python train.py --model="audio frame classifier" --train_examples=78125 --win_length=400 --num_classes=41 --output_stride=2 --norm="layernorm" --mlp_ratio=3 --qk_norm=false --grad_clip=3.0 --weight_decay=0.0
Rows from block 2, named by matrix and row number. Rows with one number belong to one attention dimension. Each number is 128 + 24 x the weight over its row's rms, rounded and kept within 0 to 255. All counts start at 0. Numbers have three digits each. After the name is the row's rms in percent of the matrix's.
# q: attention query (model.blocks.2.attn.q.weight, 320x320), inputs 214-319
# k: attention key (model.blocks.2.attn.k.weight, 320x320), inputs 214-319
q.39 099:116101120114169130135089118133096129147112152108118098094140142113202106125140163136131120170104135104135164123135137156160142114157114134143107130150136134173124156103063144155114135139148128133183090119172118096142151122128160137147146114127117086105095134134086090153124138134064113138130169145147108114159125118099
k.39 100:132113118114138121144132108139089124159138125097100091144103142152184136120154123140169144167144078110162147133115133149111095112148083142168101131135139184160135126098099114103092115113127126142128120141154166136148110171130132094141129126139126071155082126125080142117084118168125125111105187163147168152098159151106
q.40 104:114162111112106104114112128151144097187105100154121082160139102084139171128124152084111093117122106136127118134140108142146162130165125113153179073131116129171137142098136093127125111116110102150138113113121170117141098095078110128113141082137105124125153116141091110138148138130130153129130179112073140129144125160084
k.40 108:143105149099124091160137142120131101089113127124124114150111149139147105136106143103144146156145110098114077187134111108118147116146112092160142124110129133170061126096128094072118075100106070107117138122110127136099131085112130155111169116133108119154113118136108119155121115141099169140143135118061125136089122119105
q.41 096:124126132107122161117103148163141145087155122178128167145104165112154104160146145138118129129119112151162163126116126145105152104156086131196150123167121139120102115107177101142084126151086083148120113143123142166128139118119164153152137138155150130118100124134129143137102122144133135123120134109107178094090172134100
k.41 092:169129142156127130104108121146146115171097138123135105134143129151107128149116120146145193099131114156128082144110139142096143130123088119187130148140131133086130104111194150129151087151125079163100122109134128157160161133130138175094147163113196135123136118116120117167110145071126107156110121145144139089127125123167
q.42 106:099092091138126138099149122111110139150171165092116150098127098127107119115137111107157165087146105099127117097143123143118114095093115163101075139104166137129142131170131150083135129112174171106136108108124120097174115152098133142119107113117076092107132133136143156097144110089147113130121131118171107149137078142119
k.42 114:088135120076097110118148102165139167124154130109126151091080122123114122120143126108151132112123106124161130101142145159133101093099100167101096182135151106145124076133124144105109148157122150102129112147144165140158126134126118098132130143130084103105116155128158097084145118149148116113105132110185155157140139130105
q.43 109:129153195123142140172155117147117120140135154117139171124150132150131145110114118125092106127094097147166115128143084202120124083144144120094166132055117139173112125102105123122118148108118102178114116138132108142093117131112106109093085164130095133153081071090124094129138163162138144085117134097093145119143120101145
k.43 109:088106131133119160117105143159144133142101142102127149207174144137105190152099149150066089149151124124140083143139098130119137155125135124156158100132110076107121105127093087144128148137074113151126132132139129175090178134169160160134131157119099144202169114088155119166095124113103128121183147112081143133159148112137
q.44 109:097124144168178130121112117088126123101137156129134090104127133126144077121141129124168115144089145098112143116093135143159127143125120120104085123108163116150169144132161140110125165123122161138192161156146132105126116088165144118119099147124126122136114134152129127149139131088080112140137085113150120123089087154105
k.44 111:103174131143132154122128135125112115135119149102098098121130125092132102110116124166150117111086147145117161128129102162141143137103118149103095100104135154125150140121102163171124170123177168134200117135122147133180105198167143119110116110146105064134132085161084111108156127113149077151095140158169116104137094125136
q.45 094:117127130134111093111152131131177168097147121134105103116081103140066144193154114128147171120094118152071130115101166096134088111114129150135135141117143141116148101162123144094146121134106173120087150158096121146152141145125166102133129134106152108137152137153154148126133124140172146109119114173143112112108127127139
k.45 093:085126109130095128151137104099135122146142102149119148129120101160074132128109111097143157150115144159094134104092149145164111119133160152128139158134142116163133072139172149125161134129145161093115172122093093143118104076105144141088087120123167129109120145120160117146139137125130163100108118137106143097104127129096
q.46 101:100130163127133135186136123203119149117143102140140179138140111141134129129156110135081115160127089153161134124116092144111132099155143104120180141141085109153089095118112129145126121122086086170123110134110075137099130095113131111138125161114092187156074161109144122146146133155130126104113142081080169178114143109133
k.46 101:105108117136115172119084125152113153136110086142154168172133135102119180114110146106062084160135107179169088158109117107123127144141111123168151137154095098123136115108131148118147135128103117154075119169095099169113131092182157135131114141141123128163145157109126123161110161148118130123144124139069170137139127120161
q.47 095:128114114101140122165137123162134149149123092145158148142110157190126155128129115105092150129106093132184132142149108113091140130149093123157165103136137130121083117115151092134081110156126091141077105077149134156096124138116125135119160118184165182109142116107111125146098141116149128133110122122102152115129190133171
k.47 095:150128093143138143129132162135161148149084122172134120159156132171127138154148123132142170104156116121168094109105119136110135118152128111145164139118124112127127157129148087150136092138099056134090115095128150146130152116132139165105144118155196124121119096120137131135118144065095110150140141154126118103162151116165
q.48 090:098170102065123121163138088084148128180140138138106169155124133145148130117168134109108110099164162149085087152139129124142098098078129121120124134125126160118162132088155129146115153155142127181188103125121128105099129096117090122124100154146104128128102166145137107093122133115127095134166113096117135129090121125122
k.48 093:107132107085129140115121120093115105143119102126123081093140099107099125125131066140117109140140099146148121119123166154124128114127143131118153146156162139168135131101102133148119133151113103144170137113130104135101132146139094112111140136136147106127172139146107122094121124108100129115127138106149139091134115114079
q.49 109:125125147119144119144101126142140151154137160122102111096124151117115101132116181117155099108157152148126116147093140120103135164116106098122111147138164136154109173113100133119126129133154112113129098113130112142136148175112126167100114155146141146190184102118100133173097104128150109104136125111102114112158104151148
k.49 106:108125126096107063136127152125146132123160106092154117123151143113128122135115185134117109129123156149075121158104124160120090135148107110147119134123159093162151131107146139145142108111124101106123105139140163165193141151153114125105091134138123168157152121124111157117109146096129121123119114106135112096171150096159
q.50 095:129124138081157106125106149094118102102102118164099099117165113095088142098090132151144128114161163085144078115152134143127118109080146111159133136114168144153122171133103094098104153176138126114143133098122133128146082148125128116131150114075128132099146047086132087094092162097108164125117150126115135115114169143125
k.50 095:108087103080131130128148086115077128114146143104122122148109124162135167118111125184079114112146149155133129104118127155124078095114155154107121105149123125130101147140120109136117134135128113151161135126099135138116087097149141153144093137151125130122130119128117092099165120103114177110164144101092121171100111183166
q.51 092:147151129123160128096063152178106137135110134113118103130122164094149134161160146111130118131168132136115121140141155118063127163139141102139068115089137141134128138120091132127127147140136133095049098126132113128133119198179181165116125143134111133149169126133163134181100128128132111113147158126144121109144130116147
k.51 092:130100128104142076093137140160097160134186131081154121110134121130142075139136156101141211147090161130117160121098122120122091151136117098117112157171117110156117148105152130142126128145123150136096101092106153104176128115129098098168118106134134145186070128162135152131166110126124099179115142140128121133160155093106
q.52 101:134120098113137107121149098128143089127151110149150141133128111124143115110152140146147111169099105118112123118145133098132094120151097177105122167108139105143169103176152112119110091075104146158120143105143145187147147077077083104138104107079117120103095148147168132101161121156087145143155121114153138145153117160096
k.52 100:094095112135134096118148098140105089135135157147100142148097090117103156118186119127141140099172126103160086086143124108123130101120130153088129091127125142139126136110146101092146129109149110132098152167171157128101087078096109121149159115118099129094113162101131140114124132162073163103123136153144127142105122117115
q.53 087:120129138161112162127116145114131117141154166146140149105129156138125144167203152161131116090143169144127103159133109103123160119131139139139137109165143116064126146093139126128125113145108131119118096159109126140123095153127113151129112159135133125117156138131130140132143159076119072122121127138166138117122101107112
k.53 087:145133121119094119136131115125100169173135123119129118110125131111144127146165129158102116134119175117133118126093118125153149126159128128104162130108100113140171130131162149141162111123169120136131118123105119158136134149183134118155126180180113108134125133080136158115142139107154155125153106145124127108163116100092
q.54 104:128202127159141142149162136088134097114162140162141104125090096095123147109120100142178109068106120140128130119100101148143146136114075142134126120107128125146104079145135149133061168104116173135125160172171155136133143124121136107140094161089148137128159100154119131150150158141166129134112148081149167152136131145149
k.54 101:159141129097131154148140113131149133139155127171100150162076107114106115095121118111160068120113148098137121136121104137169141103161155121118120124118136133101102099125148143126129158091150122139123139154125142078165087093118154126132101176137139082119127105164143130120109170112128104120089126103099161147147095163111
q.55 100:148136138172118128109119130119158151170070119132111153104129078154143134135094130101128095124182131147126116120164104158154095115128122165130142121141140135163155175128121122113111125146117106134154109124106100167113141096141132128124154086113139112122166132108132109118125175144162097133063136112122122116144123088099
k.55 102:153149123120137114182179112116156110157154141103191091194122132097154114122141109131146078122083138178102155139123089143127124132167097120168166164085114145145117125137142134117113100132117174120160160149138125164136140161119121142141124188151173116173166124131121102137154134138142136147129135079168128103146119135142
q.56 103:129134118122110138134105149172142099142137135199130132142139129097138152180126140101139109108145102146133121085180136133095125143121122126109156154113131115130122117124143115104113121129071133153124125153150124132169169082087130164113106097081158096092113152128099125137134131135222124091105187115142169112131131127058
k.56 104:089157121112092118141146107157112127160195114126167130139117113103146128118104123132134106108082146145151147143108128106133125123128111106093124119128133129207128098096101158104175119088103118120160115136160162132148144146107136144144096147092184103160126145098120139176129159195156128113126148097151126151133126109129
q.57 105:135113131103119113121148118152133149173116109147178157135122107148143141159076103111113076126107088089142138153112147124146137116144129140117170127139096118105112119164197114121136122121094149112154155079107168137122093074116123127122144121160115120104125150157132094103117159133171138120155136141112122134145130134099
k.57 111:132101129159127130116124137136157146160084075154138129163141082113131143169117087083160109152097095074101154118143147125128174119087147121139110125160151131097107129179100133105140132109160118106119145106124142110128149126119117123117130093139120122090125120142144115157112144123125106117143132127139112124100145144100
q.58 093:091148104158098139142113085153092111086150159090101169131092138154110125097148152138097171137129099131155192130130123146143102103158127119134116115134096131160142111114106164119130128120137122145118127181164111131100168144112096131110094142111095135136109182113123127143129107165087119121132102103125125175102094103138
k.58 094:135167125154129087131104157158134086114110139176116085131095156133108132126142175098181140127158132131182107102133125142106145091130146137160135158148105087117148139111142105107123127143110127097102148149136089161126107151134119172099170156119127130120167115116135125068103106135083140110101123132142112090142118086114
q.59 099:067105107132131107121132100094118129138125124114114133133189142123072103072085148156125140130149151122105196108134138129142104139144104123126108113175139105159182134136113147104173116118135120156162136115084108159124153144151099147123120120130108173118114138109156133121146120136080099102121095116101130156089116115169
k.59 096:106134137156132106125134119118112107125125124103141132160140139120092169159119154159090088140172122174131103112116129152135101119111100139146098135159113143176126151137124103101154132114102113117124133162141100158115131149133123132096142077171116148118167130091145106085106089132121149095129125141154116110153161100135
q.60 091:077125136146102106113090124094155174121104147148106107122162113116084119174132114116161122125174112147109127138088129136146095151116160111125090141134117081119190110159080159107154133115110131090139142121129114146170182177140149139131137128078121138134182136122144117115136128083155123136108130117137098109119129107121
k.60 092:122127131163118158163160122078159139138173111071103115138148103107127156154152113113097103140131152125074155130102122153135149144118095140149145134098105077129167130113146175157102118114145117123139098129122079122152174183130136124113087140135131154135158143122124163086125137109194126105139143104183140101146156108105
q.61 097:131139132134153130058192129123153095152099139109150160086135128098136105124118147155188134140094155117132092104103101088132165135123085133107169148123139131167112132150142133149124099120140145134113154089118148138103092168149128109170107141130150082162104094111152164156120131115105136094090107078144142134148129160169
k.61 097:121098136114124145150178121111128078105107121135146168160104157143139099133077106146148129117132141152137103123132130119123162089114101121109141123122096151142034109134162116125102132126141117101136177141147110100124136153118129081145154136152168115096111106146121112147116158111088119125145131162097118119123096144125
q.62 103:127114129153163111151110092131152162134125124118163166133111128116159147154119131118127073098133148144087113152141135133128161151090101116132111103118166123124149148116103104165145145144117166141129105086074167151098113126184099136166126131165124183155130141147154145153132150160164082154136142129111085102117136120148
k.62 116:149152120089134098098153162160173180161148086124157121121107080072122134121147100094132152119121118125104114135131153145105164153124143118089140152128199121119140109132121133142164144114173108079124128065128148132159086129131129113126160102130126156128125146140150159123119142087129133140116104124150107117138134112124
q.63 102:100093120091134100167110096099116133074142111129115109136099136144094126135108131145150122150168161096116073132132130147152109087119123108132109133171128184142097154095171102091142085135114133109121124109140140138109089119078120082143130105108090101126112121157112113091148099151099156151167122164108112152092110120158
k.63 097:126132132150112123119106174110137116090070104093095098118089121107128147144129138167137137113122147126136132113092118177134151126101142058163148139096118195114120147106138118153088088147156140161160115154098113145082103127132113123081129115101076164104134120150151099095109122124096180150129133120129109140145179113160
q.64 106:119121163153170130164086066089114120128102151125054141129143152117109081095159123154089150143131138142115131125119128168148107144107122184113101162127125143140144116180110137134137155168127213162161132137120116095142128108115169115149137135120117134127150128115193102128125110106100060130085152097120140157117104145149
k.64 104:175111160148115112089139114108124151129104153095117133116157140113135137109123122144160094125190172122116129116128115127120144113119112139172105147132135167133080112121147122125055129172120126112126088150150117114147152110183141112086126121102142150076151111118145155166107117085123146167129108144124148142164127151165
q.65 095:117089146103124095111127140101119132133147096110111074113142095104135148151111109135096095116078138093129165153099098147120110120148116102164117117104130164106161128097108115123144151145118121146124151128127160135131147136154146161090145160144122117084150139186133144106124158074147089168147147112128132094145149141134
k.65 093:179111126129121146115137110117120081124107133139161136153134135139175131149145154129105117100111177134120117119131153140118114130151152116131127155157110137105096135148158093114138129136097148161175139145156144150159138132082138140138142147114175106102120119141076152159124122109127194160114144114126166132184131175114
q.66 099:103167132162133119099138141133107141108107162084131140090133149119144116154184174137199152159158124100135093109103107108140150131094147146123115139143120156180103118119118153095134112126173120137144129146176125142109156122115124117170135120138131141157134117078148104149105091143145125101128117128133122127142106145130
k.66 104:130139109131103131163082140124091105158150118124128117153171138140102138110102149097092111162166167141112138144144102134108143165113109145140109136159137121146152141117155127159121109106135123162149104109095111110139142106136111136133159127137149125127094089126107111142131097112144113098160111124117101131105111104149
q.67 092:122137103086176185139136124108068143103177097166147129165129096127126146119109156116116115152146190108118121150101117087122119141172151093109158089153109079111146109083163125136135102095128164135123149123098102149109119104110116101125126084147152116155137129125102105109143106119112068157185105122114109092185131106080
k.67 092:124130109096077127127107143152176109166147082145107121125083152114113137120153122042118112180142085120124148136126115098137135133107130151153153159134121089093148093148109133119132125087168130135110110111151110164103142193108128168143117152140116128147130162190135125099153130156121124128106125131089123144116115138095
q.68 094:127172145102167104137127120145103146127099128156113159143117138105123136123111126133135108104132158138139099143145128179098123097110128083104133113131165158195114150122123127128160129107112078122164129094122149094138146126129121161126139123109139116163115112120152133119148139153118150114089109105094114092092113129121
k.68 094:189076122165140099110082107094130118139111123070171124164173124153124110162145141166119115123129081154157133115131115158132118133134100131096133119113152137143064114125124133086132070108125115139112160147156167096087153148123080141141111081132126131142110117151153124144148124101160124129147138179110124147111091126127
q.69 091:122118131127141099131122142130165142099082123075126108108136143119148098153153118186137093137124145067099149095099126116127100134104099106100126108078143103122137124126074168144087147142132110145151118143139115105130140156157134113108123166112123141124118156095148144163085130124136145167155148130153145097115136122111
k.69 097:147107124133134121151092107100106070128119128106126120126161125165125158112146144169069099125169179126135118099138133159138132125123168113134137131121105121139108154120136119120100136137155086160201129143108119081130149187170149129189136133092071141111115120107087084133154146118091155115083110101134085138142114166143
q.70 111:137169128116136092107159139107153135141132108127152139135138105095110132175099126102137107117133135101132111080132114082082160123142121116123160096123124130156134135111121100082098142123162079135155120139141163074122152103134112101101136147171114115134123127083135110101106143097139105110137136141169142072154151116116
k.70 100:139115148078111165139160118148109142119142141145179149145123109194117104088110152122074132145091098155128106122121172149126150105142091101104120149125119109147115121085179100130128139131087126110135138143176085152134117120101136177136129141095105127155098109159093134173173154131130160186131135113078137149121120150135
q.71 101:100137113126146150141155079129141109170129117161112115149106115149077124136110140114139143146153125103196105115130106148142126119177173180121153121142125065098117137130148124147146153120118131125131114171158112142107122145129129079152178155139128100115150142131140080129126141134095104132149133127148127170162154116112
k.71 118:087138142117120131144161131178118130138105160105107158110065132108061135117137084128169152095119109120111129084135130148163143065119134140117147125144124107168136115104156157131121177144142129109102124134134128121132096109143180103152132171133121116147135149138151122086145137155117125114095128081137125119151129097123
q.72 091:148143137123141138110154127129104140165139109122125124136076124153089146120109112098177092153087135131098120122137099127160156124157155181123174138166134081090107135139162132176115142107132167112115121139102139154136069137164111103143148104159073145106168146158109116080158149119103135136139189151123144137156163104116
k.72 105:112142123086109131107195137183147136127120155114124177087078136097089128133132084131136134094118107110098154122149084116177122061139131148114151135122128141144151121129126165151099186120161152117118095131139156113127091126142175104152170150116098134130142149134155124054150120174133128103133098120141143123116139106129
q.73 093:141148125155132090043107137132125152123107131082108118131136151134139139197144141162176135130131132128144118124097151142132153127046101118149159138128117200150100145136123109100121144129131075114140122124100153161135129113148156134097136126154133129115096146123130161083113143168172171112112134127130092117135136121146
k.73 086:141121120142115150145156131139129099101161086134170134150156114143104089106166139109105151119110096124147143135153112131142090144162122093126126125115121146134123121109104149137174131085100134174132139187075122133173196150107131161112126103083139128130107157132161115158122140124138107140112112125140119175154162148158
q.74 099:131103109163125127109097112097129104105127124098111106158166135108119109129150170131144137130153089083093137159060151115127107175128098125148144123140128094078116128122128107109137074107148154153161125178141153152065121113147136152102132114110129116106119161118128133130110137095115169189124123148100118133101106150132
k.74 095:093135112120126160171132138171116104112120100131149160151136141157095165117125101111092101120164116146143141103163119133116114097107138121124130149101116102117117084141135117132127138109120058128110133112104070170189132175135119116149147153122097127132129120125157109095117118148103094111097096121139156122151157144109
q.75 095:137113148129130170142137091174131144149153124143148139116113123146104093124115129110132136148098095110157144108146124125116129098115170154113148155143139079151150130118154147144133107139135170119116118158128118134096105144108150082146119138168136134110109168149133126085144101135087104134141124127145121130181146124138
k.75 096:071178141128108116105140117164132150141157128125087137099069132092105121093128111123145128103126117132113120100129111125126150071081121158146121176139121166176141139114154158128092141139137118111102094136091114077121104104125167081132090170148113115125138123166134136100133143162153119103122142074128120143129135099113
q.76 096:181090090097106149144149157156155117117188098140138121127118100168114123132133089122099111099110138111144152119159112142116100113119103088156146092115135130133145136121154136143102150126142101122140149120086138102156157159104127124122162140100164153134085116131130084112125148116116137092160127135133152123106168111085
k.76 094:145140146148138114141162128150149114097118139139106140090083145128089151169131107159132172114110108142155090112088138130138119099138090108092129103114098127107159121097117130103174173118113103140108121122137144169159102109114106146165131168149142123159132155124139133145124153129105145137115111107122117116142132133133
q.77 102:123123132113098121156138090091161102146128111109100135118134104125125159116109118142095060129145167127100180112112118123157107119105148139108103179132133123078142149132100130114176114115146102133121143111102099095125148188135138109103133143144154139138131139170163140141108142106065142121131102131126141128094103113107
k.77 095:157098152095117120113085147115130129119109150126098116130140111121130165140187122126145104114176132159095136115123143153150176113099094161104119124142142113151153127144154108136094130113144100133149106094140121145051107152114110130107080137117081136139123151053080114108117130148144189164117125144118130103169122125112
q.78 097:068119135126146123085151140192129156161109132164111118162100114117125133117087106137129138135081139116160108094181131150106125107126154149115154174157117120132127111139118118113140124132136098100084127124144133077128111116159146101166123155170161116136154121159150113122137123124070134084127144110129142094158161108150
k.78 100:146149129121090112117104097163141168098120153107104128072078152144116098112141076148180160139133120106096150121180085165171109086122155151107133094111135162186107143128120142139106159153153168132152119155148142103090066143104160128146134134094126092126113148110148124101133109167128108102117088114119143148122095081128
q.79 111:138089105103141151113153154121174120177155061174119128186132127111141154158095142089126126115117122144126118141146097161112135150124108121141153114120115109092108139104134083153140141138104113124131132120133190108141096149154132156132170133118092083118124159146101137117141186126088146140121177161149133145139188129109
k.79 114:128117117124122153131191137179171162081134156121148164115075108136111128149153083144131156116096088096125155105150111136143143061103173125115141120131130148127109093113140157112128166129117127104130148167190157150153129144135158141144136157118113103124163164119143135106140133151112122135130143108138173124159134117113
q.80 113:114150106108106111115124107123131166116108120141137152167145109141121133118110085121123123106133126131117146126135072128165118092182147134123152113128109129110149101125156117160138136107103119154134166143084148052154113085108121080139132143121131106060094153158130123110112153131156139135121167173145149177081124170121
k.80 111:161122095105109145150110115120158085110158121132129092117130114118133113098099124115114127162176098126133135108189117119128106144112125147130095105116110110132103130154172103089108085151104090135145131099106100081149156128081088115135134125106157142091122134143106109102121124117140139126118116128132116200108118137087
q.81 089:129096128103092108131148124121091162079142148128144098147138144119098118088134110115148138176120130149139114140124118135150103124183153125117137089135148121112145116178139153117150119156130157148079168182099114092120117118131142133129112079145116126114131115160177168087109144126106126086134175184103163164098136105172
k.81 088:107123106126117161058105146102142133136134136118113109106168133111124082130105141120097170138153086096126134104141132134166100110171131175139138144135103112118116106089161105095114136132100165166127150202108116089108139085159132110150127135103148107080136156133097158136151136093128085144155169122145163124111118137107
q.82 095:129136110165124131105117156131115118100134160127138132106111112105124119143138104128128134109149106105137128152121139107149101135150126111102113082129122130114150125130095146140161104134181098127127102101118131154117120176147148108184162099130112135149167126096132142130144136125120126126103106093111119149092137119155
k.82 100:102128105145175130111126170114111117145122132146123129064160175133124135142153149140131192150163120100094117147107163100106135157126082142147097132136128143098107106126137123151137101166138101107104121061153156117111130152123135154127166108158109139144145125135135146156106108103115116110137142110088102078107149184099
q.83 106:109142135089138133082155120096147118125126143144113134103117145093123065108151157080099131111172097121108111093158142164136132118099137159095120129152131150150139156120137156081123116139150176150159144127157138131093108158140108179110146150176098128146125141076115130162148121113102081144133097142149137136112118171100
k.83 104:118127120086144171102119156158121153137084142103076141138156099071097133126139135157124124104130154134124091114108063174178128143112118182131104132120138091136122125096155114131134153137148133126143106165094134123140124138158150113150124121130085119115110151131126113136085096109117102130160156118136154143139160125151
q.84 109:087138133153128108102102149123113137106164172138082128096128147100149136110151161121125111131133166154113136114116181137118112152138105133118079143154163127110134142121118155142131106121166085134143096121159082176120171164134094161142108111137119140148176110115097147116134102133127097092134097115118121078131080113129
k.84 110:096130146168176145099132141142074127152145149120112149088155170134136118133130198145147149137121144139111111151094154126153130156156129126130089123159139158156123127114102139166128123113145146121126104120159120151129141123162156151084146106152113145172154109108101154141089110101121109119146109119102097079156136141158
q.85 095:124139140138127152121115106120133132131137091168179141150111149136145148104129126132082131107182083111136128131149119073133161125136101138144126138113132140111145097093143109135113086129117150176116094124143113178105108204090133151162157161124126150124154110130090146129152145143143124142105106110143098126123111138112
k.85 097:143128132103136141140143118128154167106146121098068121103091147133152117110138156126138150122121092126114160150119124153136100122125142141105089122142105110139142113089133160098147129146159126114140118108131111121145123164116141199113127139099125071152135129176127113105145097134145164134093119108117108121126132116070
q.86 089:143172134129091118133123132125101156070137149109105156105100119117146148130130115101162136123098162137125158146147130110151120137164119106109099126126149126105165124101066176159154138105165150139113156129087107124137129112191128108109112113140102102142126139140170141118110099159147098133122116151157137144144097115131
k.86 090:164101153137129139132106134137098143130124143122134134119178137115135196151067154123146168102153145131133125089107117152103152139149132113131130154145097103120092149068166099142103099145104099133160135145122107140126117118123113100135160142099150128079104119131078148137146180128198186130113153105130143146147161121120
q.87 105:142114140112094123145144098124146148162125107145167143165104122173094126126104085122115120130114092109142101118128062144170144077174181143157163130146102138127103119119146141102132122118089141154122133182108111110143113060126114107134139161136149076102113134139149123110085133120143131162091154125145147137127132109124
k.87 110:146123090119101129117126135162161102100153112107120115147119094102139118129086071133087098110129091129123140095184132137173120112107148149143130125095119135123124109100133141120126129075114113156136176137125150093163138116070106130147117156103138108089135145188102131113143152160167171115125123103151146177143109112124
q.88 101:114106115138132121152119111109109150082100166094111124105145149110151077102160145114142109137118126125118115133077142120151137165123121173093094135114133110149151120103076156086131122100174125119112116121116115143135142181157133095120126090155106162132091150112148118118114100117116104109182133122173128127109102134145
k.88 100:110120112105168119109143181120074139141146166141105106122176134120103108132148194164155191126146188116108087097117157156130150141135126147138094129156147111154161127102106137142104166116122096115113113176098141141149102124152141118134171107141112127113134139124106120161108075119081119125137163110109130067102101123128
q.89 111:157150136093123141142119105135139206117140143120139149136124113101161152162206098069088106109130108096162112158143116132110168105142144106135130132120089126134130100097125183113070145095136114147136117103074141124136136173103135085101142105122100123119095151137124124104115125142169184125102131138147110133143118134125
k.89 104:140088131126109092156131136143157109111142132135119112134131145170115100137120127164164157154173086181122118143162146126134068123106140090126115114118137144138114125136168089092135124153103101084148094119082113078138157139067124183143124101124094131122113155112132123116146143111149121170131164145110135145105112111098
q.90 113:095113124119143103124111166167169073162105143138131162125146127157062101141110118156116168136150124171130127105139144085111105100112123166131137118131141097113118134170175104139136141167093132104106084137115129124132133129116118154126148151145162182131158105101111099145158136109074133119137107121105096145145150126121
k.90 116:137139141142153149122162121109142126154129094123134142142137093130093101171180097133106102127107168078133137157077113109141154135137090111144196145115091125091091120155147151150147123135157185151110134059152158101068150130143149143167114187191136141147131145098114139143141117118109106122166123144118121125145132140155
q.91 102:117120124118111143131147100155137119142112068130159123169127145122073129137118117102122178154137086125151099114123121129138132082124142149155150119145094131150115138140171101146128106172071152125100118129137134096072122097117150120126153141134142119113138121162153118124097156084134111146120138141144088099123122117151
k.91 106:138136118108073125106141103152165132109117103128124130135092111102112129115151044108116125117101099133147153100157094181182113099119167128117168120105095136114133101111149154120131119103130149159129142117119134089132124128095128150160148177104121091091137160165107143076129159169160128115141135127136146151125125096127
q.92 107:124129151107114107112158121131137104114119107136133155145115146124085110111155133123141150159112155149164096129121136163151151112126169158123183162150102121152111156182169119097122141133092131093129140134156092117090123077127147159126112139118121106109138153172143114116103132135112121152145114124126133152162137080147
k.92 119:122142115125089149110155137139139124114146129098156121149136078113138124156133073098099119110107118129124173121169098171186131104146161129124185114133083128124134110112134135143119158081109159148142186173101142135128140100113138119137156166091131105127120162122107109104175160162154125112149120132137133172133131115137
q.93 095:163151109146143121159114110137128079122105085136129141118139132111084157108170132137116145146122141134119101116150115109169102129152164142135109115159120112139105130166134109105127114134112132130153142122168117138086124060136106157097117106131142106118180113159153133177110144125112145150122134149123123106172108128113
k.93 088:144132104111114157079129106108113110104156146101120127160106093111127149131166111084128124116121152136099174115169104156159116128147127158087107117151082126165158105117110123146063160083068152172147132182164110129108145095092094094128111129081105137111148121109132133095167125193153147120147114112100136095143129116132
q.94 111:134139101117116097086124131127125118129105132146137173121138094119110140150155108134148136114152129112134132102120127125142117109146165155094123151105128140113143113165115158100118156124125142103146119123146126093110111124113102048179159143135144122104133143073165131085116117136096126114106076092118134157085118125172
k.94 113:127104086135160129135141114143137089138127118098097128110169114111107119152139100136109154155197117102131118131145122137163135155172101133113109115119101084101092135132148116101097111120147145104112136118125106075102173096114120156146151138172117135126157132155115089119151125127116146135149128107122141165142154131113
q.95 106:138154165138100148125149106132126100111165125166160131167083125143132137084066097134156160121088113135136141124164115106145134119220169101135151103135133142129151112111174127145149138151102148158100162193118097143127092083124107125128109176102132103104153117144148111124127155127154147138101127110132142105144110102146
k.95 109:194129123105087134106127132152148131072142119099122142120109119119143149130079128100100136146117102116151157089179130176156111117163131157122117128117074134117130115106163127144112126123115124180141133146133105088155143119094117172123139163083152067117124131164098105104132136180180199137086128127130108173122142129121
q.96 106:101159162130137143141115111134111182148123156125079085117080140186111113099086137152129131114117126132098104121123156125092185121136095132141138117106148112127136165145061108147128128165161169145112073113133149116102100127128134141115084151165102118173136089079108110132100134134085146111124132115130129112123159132142
k.96 097:126153112121156121135136150143121151165147157148116158119100122174107110078137124176125144151158155140124112087114115090128105136132163134144125146118102119138104122088177122132104157140135105169131114139135099157163143153092163158136101090106120120132188101098158119140140129158130162114149109102116120149152130113131
q.97 106:143118088057082119083139197134153130097155122140141123136129151104151119168101134147131126167190131157140134117128149088114122136106106093082133153138135128148104148116120107067094138118096148142140135144139128138141082092131118123139125139124184145162106136149120144096147125072155150137087128136155124127136128103116
k.97 100:134139134138137143105140152116155130143120107122160099167102137084164109119127145113166073117112140156121169180181142132110132116150121120086174115089138108108148133092097114130148116129099150148131141162170131154109089124136062126145163129134136100137100124131141143110135125189136154148131107151120133135091128121173
q.98 092:108139142102168090102135131098110147115133139130104141128094134130104136166077149125191127128120143109117110111122109090124171112129109146124142149205143158136151178116104124132116101144114135085083106112153154099095110111158114136146113142150040118158115101119108088101151121114136157135137157108098142112093129125100
k.98 099:116129126140123092134143138128070137103115126081104155067127154150093148129119128103089162135087169130116139101108122135137109103148140121148119125118123135121138142122113170147151151100172131100139154101095153071136148166140160149147135112121110131183145118132136109136170085130153113089172106158163111129156121123135
q.99 089:113088135114109154080128139121110146168124131097140118122149119134160156089118131096139154156154152142112129127128110115136113159116141136128132096101133103138150135118065117148089126100143166136090126140098121139125075155110111169109120120127129118164161073107150135122119137105169115150124109177142120100170153132125
k.99 097:135163128133125112159107130120146133136129148140149117128118112116145130131140097145147109091156111104104168141186132093138135125096135115091128135140129103166140123160132097130105131153153150131091095141165108157124121106125097125149099130114155154085146132128153138095121144143117118173108082131120097066148133124079
q.100 084:138091109172126149127155156131137141100129126149150085154195107119140162131144115148093129148099126108102124131126093166189123106159166115153141092130152115115153174075126078117113144120109098113151152087128142105118082104129100189121149101110092169099134164109116149108125089137138144148100130123115089128100107107117
k.100 083:142119132146096084140115149107096093075127134122122094152155090112164168127162110137107119120137126129140112099141109159123123140113137116154133112127139184135135140120116134131150130116116144133136130152154118143151114130126103128156152101085090139059160130113113163085117128149089171142125106082136109127138124127207